config = dict(
    train_examples=39062,
    gain_aug_db=10,
    time_shift_ms=100,
    drop_path=0.1,
    wave_strides=[10, 4, 4],
    precondition_frequency=50,
    merge_dims=True,
    steps=6400,
    batch_size=128,
    epochs=21.0,
    adamw_weight_decay_other_params=0,
)
Rows from block 4 of a small sound classifier, named by matrix and row number. Rows with one number belong to one channel. Each number is 200 + 20 x the weight over its row's rms, rounded and kept within 0 to 999. All counts start at 0.
Before each channel's rows are labels from the 100 clips, of 14976, where the channel reaches its highest value: "responds to" is what is common among them. Only what is clearly more common there than usual is listed. The data: tunes sung on syllables by a formant synthesiser.
# convs0: first width-7 conv (model.blocks.4.convs.0.weight, 192x192x7, each kernel summed), inputs 0-63
# convs1: second width-7 conv (model.blocks.4.convs.1.weight, 192x192x7, transposed, each kernel summed), outputs 0-63

responds to: the note A#; first note: A#
convs0.52,206,180,197,171,217,186,215,199,221,181,211,235,178,207,153,200,168,170,171,188,228,231,225,206,174,168,188,217,225,177,173,208,195,203,195,205,239,202,176,165,200,193,199,206,208,201,200,209,201,187,201,208,198,175,225,213,175,183,213,217,211,198,154,192
convs1.52,221,216,190,215,220,190,218,233,208,218,180,172,195,197,205,190,188,217,172,192,189,164,185,191,191,200,216,175,207,214,174,210,204,220,202,194,215,187,217,235,213,193,200,176,213,213,206,206,196,201,192,174,188,178,204,187,200,182,212,224,180,211,170,211

responds to: the note D#; vowel: /u/; first note: D#
convs0.138,205,201,185,190,185,197,210,250,220,187,158,233,211,180,183,203,242,183,187,187,195,220,177,189,180,169,222,181,200,222,201,217,239,202,205,214,172,200,177,224,198,169,201,194,210,206,199,185,223,217,197,203,204,201,194,210,187,174,203,216,157,216,181,218
convs1.138,216,219,208,233,192,211,205,193,169,186,204,198,182,192,186,207,215,201,190,185,232,189,178,185,219,231,202,200,163,145,187,200,184,212,181,184,178,199,186,202,197,203,189,210,208,222,202,190,213,196,228,211,207,186,185,169,177,208,197,220,200,201,183,187

responds to: clipping
convs0.72,174,214,188,186,224,184,215,193,198,226,196,210,232,203,200,221,220,172,187,217,181,198,208,208,134,217,197,191,196,211,214,176,214,185,228,201,159,184,202,214,210,167,226,170,198,204,193,209,236,203,237,163,207,202,187,196,234,188,206,242,115,206,189,197
convs1.72,204,216,192,211,196,180,209,176,167,207,187,194,207,221,211,189,183,215,244,201,177,192,193,196,163,169,193,206,198,241,198,182,221,186,221,227,159,225,195,210,223,187,166,190,206,195,202,210,192,247,182,204,203,194,206,182,212,204,224,160,172,176,213,205

responds to: the note G#; vowel: /u/; deep voice
convs0.28,200,191,186,201,194,221,224,209,160,183,188,190,193,222,202,216,212,200,196,219,216,161,222,215,174,195,176,185,224,199,230,188,156,221,211,216,183,189,194,182,189,201,187,129,179,152,200,207,213,192,184,219,206,199,209,217,222,204,180,182,156,241,208,194
convs1.28,184,183,195,188,216,190,197,189,184,193,252,194,177,206,191,176,224,214,205,196,193,217,181,211,221,212,238,209,155,159,184,168,169,204,198,219,192,230,192,188,225,198,171,174,227,223,205,209,183,202,206,239,210,194,196,195,192,183,209,217,204,158,181,229

responds to: the note D#; vowel: /o/; first note: D#
convs0.47,187,203,206,164,235,184,180,196,223,206,175,174,182,214,173,179,210,172,196,199,248,199,170,202,225,205,193,198,200,220,208,177,204,207,197,194,186,179,199,205,191,208,180,192,225,208,175,220,217,200,214,219,207,208,196,165,158,188,139,231,182,187,184,210
convs1.47,216,203,204,217,176,224,221,221,223,197,230,202,230,213,199,209,180,197,203,204,216,210,176,229,210,215,241,212,199,164,199,211,190,193,232,188,215,234,160,192,204,174,137,166,223,194,229,177,151,191,128,211,221,194,243,218,152,188,183,194,212,189,175,196

responds to: the note A#; vowel: /æ/
convs0.128,205,198,193,194,210,183,219,200,190,191,220,256,191,208,210,181,181,219,163,166,240,187,196,204,202,171,211,176,198,190,224,188,174,169,199,201,174,171,237,203,212,181,145,193,212,213,196,209,169,187,217,171,218,199,207,223,172,221,201,197,243,182,224,196
convs1.128,201,204,202,245,191,193,174,190,193,183,186,181,182,185,180,217,221,201,166,178,189,199,206,219,228,178,197,193,229,202,195,242,209,176,196,190,211,210,200,216,195,174,184,191,218,180,219,198,192,157,201,146,210,175,178,183,215,177,241,200,209,247,205,176

responds to: vowel: /o/; clipping
convs0.95,198,180,198,197,199,222,194,172,184,193,173,214,184,214,222,219,200,219,189,191,220,197,198,178,208,200,185,150,193,207,157,212,202,192,175,198,208,169,193,183,170,195,191,203,219,208,185,214,182,189,204,197,200,206,184,183,180,172,221,194,204,222,178,260
convs1.95,224,194,211,203,199,177,226,209,216,141,218,221,240,199,185,236,226,179,194,215,185,233,185,223,167,203,192,177,175,176,199,216,206,198,206,161,221,215,227,191,191,194,203,178,217,181,198,212,210,190,188,225,212,200,210,228,214,213,180,229,221,159,216,207

responds to: the note A#; child-like voice; vowel: /u/; first note: A#
convs0.8,175,219,224,212,186,154,195,203,192,227,194,230,249,195,239,179,203,178,197,199,211,184,218,160,221,214,187,176,202,201,208,200,204,221,231,163,206,194,201,196,210,181,216,209,198,193,204,185,197,176,228,190,194,192,192,163,183,184,215,203,233,160,190,217
convs1.8,198,183,197,223,210,198,200,184,233,172,231,165,186,191,192,225,211,209,230,183,194,223,181,186,202,225,197,215,212,197,196,193,196,234,211,217,202,211,175,214,190,188,184,204,198,192,187,203,186,221,215,192,196,216,153,175,192,217,215,210,192,242,166,173

responds to: the note E; child-like voice; first note: E; first note: A
convs0.66,181,203,184,168,196,226,196,148,230,195,180,234,197,185,183,182,209,208,179,225,195,199,242,180,205,184,186,199,211,177,190,205,220,206,199,206,222,177,186,174,203,209,146,232,177,231,175,187,213,241,196,178,183,193,222,196,200,183,200,195,208,192,216,215
convs1.66,214,223,174,248,208,189,201,210,191,172,192,213,184,208,232,158,201,193,180,213,182,198,201,225,217,157,220,203,179,203,198,214,204,168,176,184,196,156,196,209,200,175,194,201,210,219,226,172,205,194,210,207,197,179,203,204,220,192,220,210,211,159,188,219

responds to: the note D#; vowel: /u/; first note: D#
convs0.122,191,172,221,147,210,199,203,199,212,200,209,205,141,184,179,165,205,159,190,225,230,217,223,221,232,199,202,203,266,178,180,171,192,187,188,215,215,186,182,189,162,175,185,211,199,224,211,153,172,217,196,181,202,196,169,205,185,225,161,233,222,200,236,223
convs1.122,198,181,207,267,169,201,191,221,184,196,213,229,169,242,207,176,194,212,185,218,208,232,219,207,206,227,191,155,197,225,220,185,198,199,207,209,209,206,201,213,201,168,164,191,191,180,195,195,215,190,175,220,187,192,205,178,151,204,187,206,180,246,230,219

responds to: child-like voice; vowel: /ɑ/; vowel: /u/
convs0.115,189,231,207,195,180,199,197,216,188,200,160,193,173,203,195,181,189,161,193,220,170,174,218,157,212,174,188,153,190,225,179,207,201,203,163,191,197,176,197,219,209,185,218,219,189,183,189,204,193,187,223,201,205,185,188,220,188,191,197,176,163,227,204,197
convs1.115,209,185,200,221,196,227,185,178,194,188,222,191,212,195,186,199,218,179,174,227,202,193,166,203,199,210,217,202,200,200,172,193,189,239,197,199,187,233,181,182,176,278,183,224,190,183,193,189,186,208,192,174,212,181,226,198,207,211,210,193,220,167,204,240

responds to: the note E; vowel: /ɑ/; first note: E
convs0.136,221,214,191,217,206,206,226,194,212,165,200,243,205,201,222,194,220,192,203,220,223,175,216,203,194,218,173,159,179,166,219,202,211,198,201,192,177,223,210,214,166,210,158,177,193,208,250,198,228,186,202,183,202,213,213,178,243,210,222,174,212,183,143,210
convs1.136,230,225,222,214,175,216,206,200,183,204,245,149,206,219,211,209,208,217,196,188,206,207,170,190,199,204,191,183,209,192,179,182,205,184,209,209,172,198,202,210,235,212,158,203,217,190,157,158,213,215,193,203,200,201,179,200,175,196,190,207,201,193,186,184

responds to: vowel: /ɑ/; clipping
convs0.137,185,187,187,223,212,190,219,204,191,175,188,207,186,207,192,182,179,208,215,207,204,196,186,199,189,211,186,204,172,211,195,154,214,230,200,174,189,226,219,196,171,219,216,155,202,189,171,213,197,223,212,195,218,175,201,200,215,190,212,224,191,198,214,185
convs1.137,198,195,188,193,199,196,213,210,210,232,175,217,209,188,198,213,186,205,170,201,204,196,213,208,227,217,180,191,194,147,202,188,200,201,174,157,197,234,182,201,212,174,209,185,208,170,232,213,220,186,196,179,208,209,152,198,164,234,204,193,201,195,174,176

responds to: vowel: /ɑ/
convs0.102,196,210,192,169,214,197,180,199,197,215,214,149,196,192,174,213,189,164,194,192,179,210,177,198,222,238,199,183,209,216,187,213,213,179,188,238,202,160,186,187,205,211,241,206,202,195,193,216,206,192,214,231,214,216,191,204,130,183,185,237,240,225,153,193
convs1.102,193,194,187,206,203,199,199,186,195,203,164,153,224,200,200,204,162,180,172,207,214,217,219,184,232,191,185,223,202,205,178,172,177,227,197,232,219,206,179,192,183,188,225,194,201,178,188,183,194,213,204,202,186,209,214,195,175,194,178,186,205,234,162,207

responds to: the note G#; deep voice; vowel: /o/; first note: G#
convs0.27,186,219,201,171,227,206,210,201,228,195,205,201,216,221,225,192,221,224,204,202,233,209,249,223,222,195,203,180,186,217,220,217,185,207,192,194,188,241,191,217,143,185,212,145,178,215,201,163,198,185,212,178,205,239,203,203,187,201,180,198,230,184,176,221
convs1.27,200,203,184,175,186,232,221,208,178,201,215,234,198,197,199,233,224,178,201,208,221,196,189,198,173,197,257,207,194,174,180,161,203,209,229,193,202,197,196,220,183,225,192,192,207,192,213,221,221,200,202,192,181,230,146,212,226,195,185,218,173,183,188,177

responds to: vowel: /o/; vowel: /ɑ/
convs0.71,187,213,185,205,208,145,190,217,186,204,202,195,187,222,171,218,216,231,192,192,181,209,191,238,232,187,214,188,215,214,210,209,183,188,184,190,226,179,200,181,190,216,210,178,197,219,224,200,219,200,210,208,241,191,187,234,223,181,203,192,151,204,168,197
convs1.71,195,215,189,240,194,185,174,175,200,171,218,207,174,185,225,176,213,194,201,166,207,204,225,186,194,211,182,194,219,179,164,222,204,184,203,182,190,219,188,176,176,191,175,214,171,209,191,204,181,199,184,172,181,197,228,172,208,173,185,182,182,171,192,202

responds to: the note E; child-like voice; first note: E; vowel: /ɑ/
convs0.109,174,204,177,178,211,235,198,209,228,182,196,221,170,226,211,191,233,209,212,231,206,189,221,200,213,181,166,161,220,185,209,178,164,222,207,175,214,179,219,187,205,215,186,179,199,178,188,217,226,199,208,176,219,195,212,186,181,168,177,190,169,224,190,220
convs1.109,202,203,212,229,203,209,201,203,210,204,176,248,157,169,175,194,200,193,177,215,195,227,162,262,219,195,202,209,220,207,209,200,194,221,209,204,207,212,175,227,230,202,217,185,194,185,217,227,209,192,215,196,202,210,206,165,167,228,204,184,198,168,205,225

responds to: clipping; first note: F#
convs0.150,178,172,191,213,194,230,167,202,154,188,215,190,228,207,175,187,186,216,199,231,201,233,239,207,223,235,195,203,191,209,210,203,168,207,190,201,229,218,235,198,232,168,228,180,190,187,189,221,210,237,189,237,182,192,205,190,217,208,232,218,206,213,197,183
convs1.150,200,187,220,191,197,187,193,193,189,198,239,169,205,174,168,204,187,195,202,207,183,197,180,216,207,194,222,201,185,160,228,203,212,198,204,181,201,208,199,191,208,196,213,202,204,180,201,196,193,185,184,159,197,197,180,216,202,241,178,178,217,187,220,186

responds to: the note E; first note: E
convs0.19,177,185,205,206,210,175,215,207,215,176,198,204,190,193,160,214,158,225,231,198,206,165,189,184,177,214,208,208,182,180,191,252,162,159,189,152,218,199,192,202,205,179,181,183,189,197,233,196,183,216,211,219,196,175,204,225,181,214,197,195,180,202,164,228
convs1.19,185,213,173,222,204,215,201,206,198,208,210,193,160,204,201,214,220,185,204,173,204,209,183,214,200,199,206,186,184,171,189,175,215,219,184,171,210,207,196,181,164,194,202,192,213,219,175,208,182,172,241,177,208,217,221,209,207,206,170,225,200,201,197,190

responds to: vowel: /ɑ/; clipping
convs0.165,216,222,217,224,192,161,179,159,201,190,173,201,236,173,198,192,184,199,194,192,194,220,199,181,208,218,193,216,194,220,156,227,185,201,205,232,223,196,211,187,203,208,176,211,174,171,236,204,215,241,194,239,171,227,221,231,202,172,218,170,193,218,212,180
convs1.165,226,176,220,161,186,195,190,194,219,217,221,166,178,184,192,174,224,181,226,199,191,164,192,197,173,185,205,202,191,178,182,195,204,201,177,207,191,223,155,183,183,219,188,210,194,202,204,185,194,222,208,186,195,192,207,202,204,201,233,179,198,185,177,197

responds to: the note C#; first note: C#; vowel: /ɑ/
convs0.11,160,214,199,223,171,185,197,204,151,238,232,224,236,197,256,233,194,188,177,222,193,211,190,196,177,189,175,212,202,185,191,220,193,188,218,201,153,190,225,192,252,199,210,223,199,214,204,192,199,228,231,219,192,217,183,172,246,212,227,206,206,203,183,194
convs1.11,187,172,219,189,196,179,193,194,199,212,191,204,200,184,194,219,192,201,202,199,189,211,217,230,156,189,185,197,207,206,223,160,180,208,181,208,196,204,146,213,203,239,207,193,192,170,193,208,162,192,167,177,220,180,189,167,179,172,171,158,202,193,207,211

responds to: vowel: /o/
convs0.130,195,198,212,167,204,218,160,211,178,235,195,216,221,228,220,175,243,179,205,229,211,197,237,206,229,170,204,211,213,195,186,193,177,210,220,214,239,216,182,205,242,192,223,226,203,201,200,195,199,174,184,225,218,207,213,217,199,207,213,209,215,164,215,243
convs1.130,219,166,209,167,217,203,199,223,182,175,218,201,186,200,210,221,217,202,225,211,151,182,183,217,182,208,220,180,163,189,198,192,191,204,232,209,193,189,200,191,236,191,228,193,216,159,173,221,214,232,177,190,184,184,166,194,198,197,206,205,185,188,209,179

responds to: child-like voice; vowel: /o/
convs0.77,224,203,204,226,209,212,221,208,200,192,192,204,178,206,195,208,208,200,186,180,193,175,235,193,181,175,209,188,179,177,200,218,175,200,196,193,145,198,188,189,200,196,171,200,198,207,191,192,171,172,189,205,219,209,216,208,163,205,174,170,216,178,170,211
convs1.77,184,198,187,198,162,163,213,207,201,208,207,203,181,228,158,190,231,206,175,210,253,205,215,195,221,211,218,234,182,189,207,190,196,190,186,204,166,199,190,185,220,183,189,183,196,188,235,227,192,179,190,225,204,172,189,177,170,187,200,187,220,172,187,209

responds to: vowel: /ɑ/
convs0.14,177,189,196,193,203,150,205,174,233,185,208,230,218,219,222,207,213,196,187,147,233,211,188,188,217,239,188,209,198,193,219,213,252,206,218,180,205,193,193,189,166,176,209,205,182,182,192,203,169,183,200,208,188,225,210,215,179,192,235,192,209,240,226,156
convs1.14,162,197,224,224,186,167,218,177,192,204,227,186,193,212,207,193,251,174,220,207,193,201,194,214,188,202,188,208,187,211,196,198,185,230,234,248,194,222,188,184,185,182,192,170,228,211,257,209,197,223,245,231,211,199,203,196,185,204,201,210,167,180,199,188

responds to: the note A; vowel: /ɑ/; first note: A
convs0.0,179,216,196,191,213,183,218,207,222,173,212,214,205,235,182,182,209,222,207,178,242,193,198,166,176,199,197,230,196,215,207,223,201,194,209,196,182,207,198,198,209,210,230,210,201,208,213,212,203,191,216,218,250,234,225,175,186,210,210,160,194,199,210,212
convs1.0,200,219,190,188,206,190,234,205,225,185,167,192,227,232,195,209,150,199,208,160,207,164,196,202,192,197,180,183,167,202,204,200,179,222,220,196,190,196,235,189,207,204,171,175,229,180,200,190,208,224,212,196,203,180,208,216,193,183,207,206,188,193,218,179

responds to: the note G#; vowel: /o/; first note: G#
convs0.189,197,249,172,178,219,220,168,173,220,195,227,209,210,204,170,197,181,189,187,226,214,173,201,212,205,195,194,182,227,197,166,197,174,211,207,171,198,222,200,206,207,186,180,224,180,172,198,206,193,158,207,232,181,204,229,187,207,180,219,145,234,213,223,193
convs1.189,219,189,155,205,173,184,181,224,218,194,197,135,182,196,182,180,216,162,205,158,210,175,207,222,191,179,222,219,235,211,184,183,215,180,214,202,215,180,170,175,188,221,159,214,228,157,231,215,191,213,177,197,169,204,195,183,199,174,188,159,187,221,185,179

responds to: the note A; first note: A
convs0.172,175,221,224,170,207,169,202,182,245,176,202,228,190,206,179,202,176,160,169,222,213,200,188,205,176,204,217,210,204,202,204,202,232,213,209,199,189,191,191,208,216,170,192,202,175,219,183,187,209,232,204,188,204,213,200,190,244,218,155,212,183,158,140,210
convs1.172,176,206,163,244,180,194,220,222,177,232,175,207,216,200,219,231,180,212,223,187,190,207,204,207,189,203,193,189,201,216,193,202,185,192,172,191,193,213,204,215,185,181,142,176,248,175,181,222,177,205,190,199,219,195,168,192,211,215,201,194,167,232,184,216

responds to: the note C#; deep voice; vowel: /u/; vowel: /ɑ/
convs0.188,215,206,215,173,189,212,191,196,190,233,215,188,212,193,263,238,154,204,188,205,182,195,178,184,165,175,208,206,193,183,189,222,226,189,228,174,166,179,169,187,225,206,168,227,204,201,200,216,179,189,201,183,178,215,190,179,205,186,215,190,234,203,203,204
convs1.188,179,209,212,275,215,172,217,197,197,179,172,196,188,201,169,211,198,216,180,187,149,168,218,214,196,192,171,174,191,193,168,162,221,215,204,178,193,249,185,200,195,204,196,179,216,187,195,198,188,177,188,197,204,211,220,195,173,202,206,167,199,210,204,211

responds to: the note E; first note: E; vowel: /o/
convs0.82,224,200,198,176,183,225,181,180,259,200,184,184,210,214,217,194,168,229,218,199,200,222,217,159,210,243,178,195,190,186,206,190,166,192,215,199,192,198,177,185,211,198,194,248,158,207,167,220,235,228,212,205,217,211,229,181,186,197,195,220,214,221,204,241
convs1.82,208,195,181,216,193,179,211,241,191,192,189,226,191,182,217,204,187,164,220,221,200,206,204,236,215,226,198,218,200,243,169,159,214,218,164,227,221,184,230,232,198,191,179,212,228,216,203,179,219,195,192,204,172,183,166,201,196,197,200,224,194,215,174,219

responds to: the note E; vowel: /ɑ/; first note: E
convs0.21,166,207,200,164,193,174,180,188,248,168,216,229,175,186,208,168,191,172,206,188,242,215,184,225,184,169,211,166,181,225,190,169,189,220,189,209,190,145,191,181,202,223,155,212,182,208,196,187,194,207,197,192,196,214,183,189,170,192,197,201,191,197,230,196
convs1.21,238,195,199,227,209,185,228,203,209,232,199,224,212,225,220,189,212,159,197,190,193,218,206,188,198,213,177,163,202,249,203,193,163,212,205,157,190,189,204,203,204,183,179,197,233,210,197,225,199,198,194,184,209,162,218,196,172,180,214,182,148,202,190,225

responds to: the note A#; deep voice; first note: A#
convs0.46,205,188,206,182,216,185,215,211,194,219,177,222,177,182,202,206,185,179,186,191,192,208,186,193,204,193,231,206,202,160,212,185,213,206,219,185,190,201,205,187,200,199,215,185,200,189,173,196,203,191,185,197,217,183,237,209,212,206,196,207,179,183,196,203
convs1.46,162,181,181,251,190,215,189,202,195,230,181,218,191,203,209,194,234,214,217,192,211,209,197,220,174,204,191,222,206,202,205,173,230,198,202,210,208,210,213,198,196,195,177,198,170,204,240,199,198,211,174,217,207,225,160,179,216,186,220,201,210,200,214,193

responds to: the note A; first note: A; the note E
convs0.157,219,219,209,155,195,217,182,207,228,199,184,217,218,224,253,190,244,175,194,190,198,198,218,201,170,173,198,212,232,218,196,208,243,238,197,217,164,156,196,196,228,190,177,197,202,234,181,195,186,244,178,179,177,191,193,213,214,199,150,174,231,169,178,190
convs1.157,203,207,178,224,199,199,217,229,209,208,162,159,213,220,220,232,209,210,199,177,220,216,224,214,181,244,174,228,204,189,197,201,195,208,226,182,163,196,198,183,178,164,210,205,210,193,164,209,175,187,217,200,203,214,187,194,225,167,210,189,201,236,212,203

responds to: vowel: /ɑ/; deep voice
convs0.111,204,224,203,219,194,188,196,191,185,189,218,250,194,218,182,187,179,211,189,183,189,192,217,184,203,249,180,189,193,202,187,212,204,213,188,173,215,198,193,183,192,234,213,199,241,176,173,177,204,190,192,212,200,195,207,181,220,216,211,165,208,212,173,213
convs1.111,159,210,198,219,197,222,216,218,212,238,210,165,204,200,197,203,189,148,170,194,222,204,216,204,189,202,160,194,198,163,179,193,209,197,242,185,191,216,203,185,185,226,184,214,192,239,255,205,189,195,171,179,185,203,184,207,220,217,179,165,202,208,210,171

responds to: the note C#; the note F#; first note: C#; first note: F#
convs0.1,216,202,174,182,198,234,211,204,173,205,204,249,213,199,163,202,193,190,188,231,162,211,189,215,200,190,175,246,221,192,217,232,211,206,159,227,204,197,183,200,236,206,204,149,213,199,200,208,204,187,201,241,198,205,204,208,213,221,231,192,248,167,179,183
convs1.1,206,188,201,250,212,173,171,194,194,203,239,211,193,201,195,220,238,211,204,179,209,220,174,198,229,190,221,210,186,192,208,205,196,178,234,166,190,199,234,188,201,231,181,196,213,226,209,201,190,179,195,182,200,229,170,199,218,179,187,213,196,227,197,192

responds to: the note A#; vowel: /o/
convs0.182,147,206,204,220,203,185,199,218,164,221,238,177,200,205,166,155,170,200,189,173,155,207,259,224,162,225,186,171,179,202,173,212,190,179,190,195,218,179,175,200,191,185,160,187,215,212,193,166,189,187,185,224,219,226,164,196,230,207,198,237,187,181,182,199
convs1.182,178,190,168,235,178,220,220,187,193,186,217,201,196,219,204,222,202,194,207,197,215,188,166,181,214,171,172,206,179,196,196,212,179,199,211,217,164,222,187,238,194,210,180,186,186,241,197,209,187,203,208,227,179,193,223,182,193,230,218,187,210,129,203,216

responds to: vowel: /ɑ/
convs0.124,191,197,243,221,199,201,198,171,204,225,199,203,219,204,185,191,181,204,236,217,215,178,210,213,235,165,202,239,197,177,175,204,156,199,214,208,208,184,188,208,215,193,154,208,185,197,181,203,207,195,188,180,197,211,194,187,192,212,194,187,211,196,211,187
convs1.124,178,205,190,202,211,197,214,234,222,224,196,184,186,172,173,196,209,210,191,194,218,207,179,212,191,223,193,175,153,225,183,219,200,185,180,182,222,209,164,196,182,187,201,178,228,208,209,189,222,200,216,186,206,177,203,200,192,176,214,208,202,222,187,206

responds to: the note A#; first note: A#; deep voice
convs0.155,208,187,192,162,234,215,204,170,156,169,182,243,191,188,198,155,217,190,213,228,208,179,200,190,201,176,190,195,185,180,183,205,236,161,211,213,218,153,215,194,156,201,242,166,201,211,248,186,171,186,175,197,189,173,199,191,219,192,234,185,201,185,228,204
convs1.155,216,183,217,192,193,185,172,183,160,192,176,206,198,219,173,223,205,225,239,201,186,180,168,184,202,181,188,254,200,210,212,203,210,205,205,164,212,177,222,194,190,197,202,199,188,192,185,202,187,241,208,168,184,209,171,235,220,215,172,222,198,203,204,199

responds to: the note A; first note: A
convs0.79,184,192,200,161,227,196,193,199,222,203,199,215,242,184,180,186,233,203,206,177,209,185,213,224,199,177,190,202,205,190,187,202,184,196,202,237,215,184,226,183,108,203,208,214,199,206,176,189,194,215,225,185,199,191,208,216,210,188,186,189,212,190,224,210
convs1.79,224,198,209,216,181,202,196,207,186,177,205,176,186,196,228,163,222,170,188,158,197,188,243,198,205,240,221,201,159,206,201,204,202,230,193,199,218,224,193,214,163,204,224,209,179,219,204,221,161,210,206,205,187,205,189,198,197,197,232,238,204,222,217,177

responds to: the note C#; vowel: /ɑ/; first note: C#
convs0.45,186,201,222,197,208,182,184,194,210,209,189,236,229,239,215,198,208,207,197,213,194,205,212,191,216,205,200,210,239,179,209,214,227,198,171,221,188,157,185,206,230,192,157,202,190,191,201,231,225,223,234,190,197,218,175,179,242,194,232,185,187,185,187,200
convs1.45,213,201,188,200,170,207,205,213,190,206,208,203,197,146,197,171,240,232,195,200,211,212,193,216,197,177,176,205,212,189,184,186,176,198,218,188,212,235,159,203,200,214,211,198,224,217,228,221,194,209,196,202,195,216,198,191,207,208,204,202,216,190,238,161

responds to: the note E; first note: E; clipping
convs0.121,194,197,195,192,203,172,212,194,215,185,191,224,205,216,165,210,187,195,193,198,229,217,206,175,183,211,186,218,210,212,210,230,221,187,202,203,209,180,204,239,157,219,198,161,188,193,153,223,239,226,189,209,231,187,203,221,221,195,209,206,195,154,154,202
convs1.121,218,228,160,152,210,202,195,195,196,209,206,235,197,213,212,210,218,203,256,138,202,181,181,188,205,183,208,218,214,232,215,191,235,166,198,225,190,195,212,192,213,222,203,179,209,231,183,187,187,185,259,216,203,228,225,200,223,214,179,216,230,179,210,208

responds to: child-like voice; vowel: /ɑ/
convs0.127,203,185,226,207,220,205,209,185,118,224,217,144,199,208,202,170,214,178,208,213,205,183,181,178,177,198,166,220,201,197,195,232,177,222,233,216,180,208,201,184,216,186,264,241,205,202,161,227,219,211,242,187,204,213,211,193,192,191,196,212,145,194,195,230
convs1.127,201,233,218,189,202,195,201,204,167,214,193,145,216,194,204,173,197,198,165,229,232,197,169,221,182,224,180,175,209,147,186,211,209,181,151,169,236,201,216,196,204,207,236,188,171,201,226,208,182,214,191,191,209,202,205,207,202,198,208,191,198,184,191,206

responds to: the note A#; vowel: /ɑ/; first note: A#
convs0.135,206,189,201,214,179,202,200,192,229,191,233,218,241,177,192,178,181,205,164,177,194,192,221,228,182,206,165,217,192,216,214,206,200,166,213,235,175,192,207,199,197,167,176,258,182,225,218,190,188,233,201,201,227,187,187,177,254,196,220,234,199,201,174,193
convs1.135,196,169,188,189,202,176,210,198,177,216,238,199,157,206,169,201,185,188,213,210,176,186,188,173,173,169,197,157,208,205,210,158,205,186,211,236,190,186,202,183,228,230,176,183,210,230,221,162,202,215,199,225,188,187,220,169,171,214,201,211,196,175,195,205

responds to: vowel: /ɑ/
convs0.67,190,182,200,166,240,206,208,236,188,206,160,219,165,181,193,219,221,201,180,207,197,206,199,199,228,186,202,192,212,235,250,193,219,193,194,229,204,170,203,188,181,211,134,200,205,211,157,161,195,218,210,190,218,199,201,208,198,183,202,209,208,214,236,191
convs1.67,194,207,225,241,192,208,173,175,190,196,200,197,208,197,230,199,190,210,163,196,241,229,190,202,191,218,233,148,202,184,199,230,208,200,182,259,243,210,202,210,206,189,144,207,174,220,200,172,212,188,204,225,227,180,189,225,204,164,190,219,221,242,214,181

responds to: the note D#; first note: D#; vowel: /o/
convs0.36,189,187,230,180,191,242,208,202,201,193,224,197,185,223,152,197,207,192,209,228,191,185,167,218,197,175,197,169,202,194,202,218,168,208,216,202,210,171,203,211,215,193,184,158,212,192,181,181,211,231,173,205,196,176,190,244,160,209,140,198,188,187,185,231
convs1.36,166,185,198,189,180,183,183,203,204,191,207,236,156,221,177,203,207,191,201,189,231,189,198,232,201,213,182,216,190,169,214,198,178,206,220,215,175,198,185,238,171,185,196,182,186,196,228,195,197,165,213,232,184,216,175,178,146,195,164,209,222,231,180,192

responds to: clipping
convs0.97,202,195,212,225,201,190,250,190,228,192,194,209,208,189,254,218,192,194,189,229,214,173,221,206,184,190,206,180,212,214,207,197,170,171,228,209,197,198,209,207,189,213,172,190,183,218,217,187,218,199,200,210,205,204,170,195,233,178,227,163,217,195,176,166
convs1.97,169,201,198,226,192,200,214,201,177,201,223,180,195,209,189,174,215,209,201,184,174,220,184,216,227,212,213,234,226,197,219,224,198,209,185,193,188,200,178,227,221,195,198,181,206,178,172,191,190,197,207,199,226,189,147,183,175,200,209,184,185,223,200,186

responds to: vowel: /o/
convs0.10,197,157,266,197,179,208,198,186,211,200,199,202,241,249,234,188,178,172,179,202,209,189,213,215,209,193,188,193,232,189,188,214,189,207,171,196,204,186,198,179,205,195,211,225,192,204,220,201,211,174,179,195,264,200,214,270,188,205,206,198,212,202,216,219
convs1.10,229,159,212,208,192,198,206,198,223,179,198,193,191,174,207,181,198,206,182,174,152,228,191,240,214,223,190,159,224,207,215,240,207,185,172,182,232,197,196,214,163,185,232,211,245,190,185,177,209,206,208,202,182,174,213,217,218,203,207,250,220,202,188,196